config.yaml
model: "sound classifier"
dataset: "synthetic speech, music and everyday sounds put through simulated rooms and audio effects"
train_examples: 39062
time_shift_ms: 50
n_mels: 64
hop_length: 320
input: "log_mel"
spec_augment: true
win_length: 400
targets: ["source"]
num_classes: 4
arch: "repvgg"
norm: "batchnorm"
activation: "silu"
depths: [4, 4, 4, 4]
kernel_size: 3
stem: "deep"
widths: [96, 144, 208, 320]
label_smoothing: 0.2
loss: "cross_entropy"
head_dropout: 0.2
init: "trunc_normal_002"
optimizer: "soap"
beta2: 0.95
lr: 0.002
beta1: 0.95
shampoo_beta: 0.95
eps: 1e-08
precondition_frequency: 25
max_precond_dim: 1024
merge_dims: false
one_sided: false
adamw_lr_other_params: 0.0019
grad_clip: 3.0
steps: 11400
batch_size: 512
epochs: 149.4
lr_schedule: "linear"
final_lr_fraction: 0
warmup_steps: 570
weight_decay: 0.2
adamw_weight_decay_other_params: 0.05
Rows from block 4 of a small sound classifier, named by matrix and row number. Rows with one number belong to one channel. Each number is 500 + 40 x the weight over its row's rms, rounded and kept within 0 to 999. All counts start at 0. Numbers have three digits each. After the name is the row's rms in percent of the matrix's.
After each channel's rows are labels from the 100 clips, of 14848, where the channel reaches its highest value: "peak in band" is the frequency band that holds the peak; "responds to" is what is common among them. Only what is clearly more common there than usual is listed. The data: synthetic speech, music and everyday sounds put through simulated rooms and audio effects.
# c3: 3x3 conv, stride 2 (model.blocks.4.c3.weight, 144x96x3x3, each kernel summed), inputs 48-95
# c1: pointwise conv, stride 2 (model.blocks.4.c1.weight, 144x96x1x1), inputs 48-95

c3.13 097:498454521531443479498491483522510461473525484493551499601485477514479476570476467601547570540534474506460463473453405465501567430529516456504493
c1.13 096:480430516484501469488528476525531492479514528485445527574485558493467511561474454577509559529521449487501460483441387434511511428473491445488493
peak in band: 250 to 500 Hz
responds to: drums; number of effects: 0

c3.118 098:481547482487489499508471509515588507571519454460579541461496532466589504440572474589465450531565454511519475411475539460479489523510507488459531
c1.118 088:477490467486507487494463539509583511480482453480562512479533548467625468475508453607509493511541455489498432425481490480422511560491518471414501
peak in band: 1000 to 2000 Hz
responds to: everyday sound

c3.85 089:558458537470389507515458475469503454513442524511532534467478465508534563430470478508442475502482517451547523552428481434479459497472471507543506
c1.85 080:507461555466445482474477493484524484512475543442539533419481513510518564439505445476483508452493462443503520492454509406459475512521480490520553
peak in band: 250 to 500 Hz
responds to: drums; dry

c3.141 104:514504447503463530524471509451555548530567490441501449418526502520486445456536509434562444555531464488456514486549502479554520442518509487478548
c1.141 096:453483471487463452509472468458495550474527422511468444428548482560463431470529488480540441556539518512447506465499507461503543468496488498486547
peak in band: 500 to 1000 Hz
responds to: band

c3.115 109:488475477505479516488439445491460533524549492498499498495420560517474469479516516438473570569491482487521399488545543472415515492512426510429475
c1.115 090:480462466501466507472485403432480490521580482517461481495457530561473533482519510504482485530509428550575460477453421452429562446465435512458528
peak in band: 500 to 1000 Hz
responds to: band

c3.98 093:526490560483494579541510481508443476473493515449519429446522542446523507492534513456508615494508420479499461474502470476453536471505521419462515
c1.98 102:518463490457482584535522639449474533515501588430475543467524580463479511494538510476508589514529435491493424498471481460450443496469560478481515
peak in band: 500 to 1000 Hz; 250 to 500 Hz
responds to: speech

c3.8 093:511478497510561462539509509512472515509486461511636463527529516458476555460590539481496518430503467430448475477496489605544498511553438471426534
c1.8 099:437531457495504455531494511502513520499491532514508458461488555445470553453557555482528497489511520477476530444474451608572579457486388523519478
peak in band: 500 to 1000 Hz; 250 to 500 Hz
responds to: dry

c3.97 099:433431475475511493547507455509454469476626558575488487538442446551474449486517546499527507523478495422477501500470496443513445563500442507460492
c1.97 090:474478475454495455527510418523401527454603557529461486485489417559487434514521518489499489478467492445479473516441517456501465551471545537473488
peak in band: 250 to 500 Hz
responds to: speech; dry

c3.32 112:535480577512484466485460526549526520487516480577555445537484516522490535449507449506467510487526505558465527492470604429533441480458620545514541
c1.32 094:567527560535495455488516488560531528480478513522491455527487511532551492404461468562478544505552472512484534484517520444609514469496539580538513
peak in band: 500 to 1000 Hz
responds to: everyday sound

c3.95 092:494521560477471532455536491418448459510541469498478393477495463497596508592525489520542513450560470443483517449557513474492538520502468485528500
c1.95 103:501527573444489531490549499451460460557482495484487446546484471497523497605464501499557525515568467458482535464509530496571548563453450491468520
peak in band: 250 to 500 Hz
responds to: everyday sound

c3.66 087:506509539480526465505558503504493536549561493519504551470487478524465485493480500558538475419446507418466441419512450505441481477446595525472489
c1.66 094:497506487475515487524571466461550533566553519556550500474574520468486442551449459554617498461518503433488422473499485501454500501457558452494481
peak in band: 500 to 1000 Hz
responds to: speech

c3.20 102:513476522462496535454582444541509524516547472461488527550469486513513429474436486497437558498538459613503489553517430485485591509535479502491570
c1.20 102:490440519394487573465589456527472468561544506450510550509470458507487468503460495485432546509494494613506490571523471476511529515521496413483500
peak in band: 0 to 250 Hz; 250 to 500 Hz
responds to: band

c3.57 112:511499492500504459523555525459466508506468497458507516451518504569561521446487484552630424488487514453577505494484540437447455503497506443549464
c1.57 093:519516492448473454504565533379464494461463531515462511487490478560637515488466504567583438497499511467528448490437532474465413474510470467521465
peak in band: 1000 to 2000 Hz
responds to: everyday sound

c3.114 086:499462490494431467450529544581500505560513522480478471455482487469471485515468486480437515485502516458479459542492513533471526472471474510467464
c1.114 097:514469507494485483447504511588522510544476509503493409516429449526485496512495480544425451504411483438490498504486494510473563507524461503477481
peak in band: 250 to 500 Hz
responds to: drums; number of effects: 0

c3.21 101:468489616500494549465480496447485521471451430554453516561531423515545427511518510448505560543449508510472517505483494548542440446582458517467516
c1.21 109:436548605506489576483467471446416514494465470483473482486516444461532453502472501465514527501563484477485491490523570546539430448552490565442546
peak in band: 0 to 250 Hz
responds to: everyday sound

c3.41 100:546559584512474492491494528500499527483520514492485494448525553494491534517427475485500524517505534409505505452550449469417466498544485564450478
c1.41 105:548530544498470555452503544494460476488533467563512503457584583492466470514470506486530508603435532429489524458535439436513480529544502545492512
peak in band: 500 to 1000 Hz
responds to: everyday sound

c3.130 104:527443548477450497430458505446548536482493414507503470527491507554546463502495545518461471472561486477529524494529642497513484507505454576470520
c1.130 101:487474524494468478453471554465520493493490429514453497515470489534586488486511497569463507442528385495493504506455546470521563510469465532461487
peak in band: 500 to 1000 Hz; 250 to 500 Hz
responds to: everyday sound

c3.39 095:425472560505488437481478530514478516451428461573488460549499531509502531569450528448499518461525438469433526544515521491482502508532517495471552
c1.39 111:382490509462507454464467527524487435487527456523482546488454499564567528558526499462506527476533415454441499608464487549449516495455535470478510
peak in band: 1000 to 2000 Hz
responds to: speech

c3.82 096:471556464552504450466552525470492449485540489460482408441451529465433477524510512498442491523493576492498544474551444479532447474595536535492520
c1.82 092:472560479567477410459542550471493456516534531448492439473506509436461544519525511528488481580440521480512520473551409458505497458535539509495575
peak in band: 250 to 500 Hz
responds to: band; dry

c3.132 112:521420531518526448510475449511462510412509483453503451505495533527501470524535565450498567577509507500489459460554540518435472473475471507526453
c1.132 099:586431512477506441531482397472428509476498465469508446515520531505502475492618516433486541539483533491498463491580497499491490452470492530516498
peak in band: 1000 to 2000 Hz; 500 to 1000 Hz
responds to: everyday sound

c3.90 104:541528533497501513414572563483548503519563379430511476533484488533429513480494512555501511486454503513530511557480547464529449474543516487542522
c1.90 095:519496508514474492520498527463527471445545395476513468563505483538409490453451557527462468479445449495502532540456551511420451407441496489510500
peak in band: 250 to 500 Hz
responds to: everyday sound

c3.40 120:471683536567474490372521523493488465495464492504523498490483439497467549516526416477493507536464469539454518524472464520505474524484554565400519
c1.40 100:404621548551461519392507554525487461464504564492566477473469463487519530552494456492508533482451415502499551516417524526496457488515546498461514
peak in band: 250 to 500 Hz; 500 to 1000 Hz
responds to: band; number of effects: 0

c3.79 104:494490534503541465471498479475509552481469451434528506551499531467463484523494545528557509521550533519476554480485495473506431446512528481609516
c1.79 101:531488528531535480435530479484562485468509455505532502525528554493476477541555463543581522517552469520466497499471481467487488528520534480524483
peak in band: 0 to 250 Hz
responds to: drums; reversed

c3.67 101:484496472495454450511567500537511536521452442485495533520535487401425498558438546468495426517493469446596408540471486492487481468473448482556464
c1.67 091:482513462498480471519610506541488487531488485484485525536542449333457501564465468489483487499491479479615430494497475464527438504540452525517520
peak in band: 4000 to 8000 Hz
responds to: speech; distortion

c3.120 090:502552508501570521506426459449463530521519487484569486498517508506472410523563471490504466471530509531519520486479477433456471487467446453469556
c1.120 090:482514530564564488505500443411517456470484522507543481421470508483449424539541459472543519493480454478499474474430463444463514514478401409507510
peak in band: 1000 to 2000 Hz
responds to: speech

c3.17 106:543571486439546518475487559445488452523501583385447571478495499516509459460464513504496465500488529540473508502493457527467553543471460489516539
c1.17 099:574526474408530492502499539425471447466484536448530536474505512483499429449547556493502481508456520560431502522468462535563547542480521434534535
peak in band: 500 to 1000 Hz
responds to: dry

c3.100 119:517510580495520405469547482567495484566455468455523480471431621522607487492479465454467514522555491495481443454471491485502514450518550463474501
c1.100 109:492495538464441389445528525527483433522463545491532521474449575518578482540486492493471474493526555477472384473521559479456479480522505447517570
peak in band: 1000 to 2000 Hz; 500 to 1000 Hz
responds to: everyday sound

c3.12 091:534506437482617471455473451526523483501531468519453512496550512535456466550509507457471537511451475495467530481505512518553559574495447512515471
c1.12 101:474510429493536488433524513523577485534504490524487476513536479567547481585451548458496546511498565533465555555536519459558516546536452518510466
peak in band: 0 to 250 Hz
responds to: everyday sound

c3.52 088:519548471471431458480494510487529476487545542452537512476559540466562431500480476465507519516569433463462479460597489493537478503537522426516407
c1.52 087:517520465480469461492508453497502475514552503477514513493536533484541463476479499496507506538567438504500485536614511459524495550510582487494467
peak in band: 500 to 1000 Hz
responds to: everyday sound

c3.125 093:611465517490529497510445460509566486488483520525487509555535519489533618539444516444450523436457436542506508559427431527450491517472547528581470
c1.125 107:549499536496554495576496418550558491535446548512521545549502543482499621490440541483491532484429450549481521519476472509498476471447508576596475
peak in band: 250 to 500 Hz
responds to: everyday sound

c3.51 099:485537491504444462474437437498574477528507471520584508475453490456496533497462487536471531508509450535509470510530546489493538566519541465502490
c1.51 087:418502504516479472507441520480551501467474471494579415539500526492527461548514476553489471531472488508474503496558551464444557589461529508432479
peak in band: 0 to 250 Hz
responds to: everyday sound

c3.35 095:488449509539532486509490496538506493499517518429531472556536419451499456489585494466418386537479481469487567481484504553513477463471506458490527
c1.35 098:475505494470520491534470464480498542471507524482548524520553467426473442447593518480476459504473353502467520434463478465517467472490492445479492
peak in band: 250 to 500 Hz
responds to: speech

c3.88 108:507529509480560519497527471523506503527534485525468493463452456539564516494488566463466555597538423509494443517527515456455583554482462534488526
c1.88 098:548512536518520530546528450508474464473546467509477488464479489492554452494504533515515477573500429520486485515570567506468537536469426592539460
peak in band: 500 to 1000 Hz
responds to: everyday sound

c3.136 103:493519508523484480439550533487536522465513557457434441438582437497512510494445498530481501523458476483593498458611496501480437458589492469521480
c1.136 097:487484532549536470479547537538498546513544573462391493464576481558535470486475499504506543505482491488576515481582478516452468485552449506550496
peak in band: 0 to 250 Hz
responds to: speech

c3.33 085:555465511466414489481494451570545572526573551445473561495464486457460463489567499528512458574497537520468440499495402546486497551487535522447457
c1.33 106:526494543480512442474490436506501536507563559553465547512464479430426441485507483504498497542523498553482494523532468537436486490466495433475392
peak in band: 500 to 1000 Hz; 1000 to 2000 Hz
responds to: band

c3.93 117:498627477483446575481516515521502493557477503488467477514466514542455529510459521489501412520492518533505555442503480507441495508526513562479474
c1.93 110:520595474520450532501535495559485490604437512446536494524483455530477542527445504502494445480507495539527568442507489516483528509515487494475452
peak in band: 1000 to 2000 Hz
responds to: everyday sound; dry

c3.123 093:445536481474493457470510559535525474411466541513543493514505512442495459483512456432510438488426557446546523500556455497525417524452519530540475
c1.123 110:476500457475487445449481525483544446469499494465472510563485487490490464505488448420532409487433546497616522466536459508526438512481444482519422
peak in band: 4000 to 8000 Hz
responds to: speech; distortion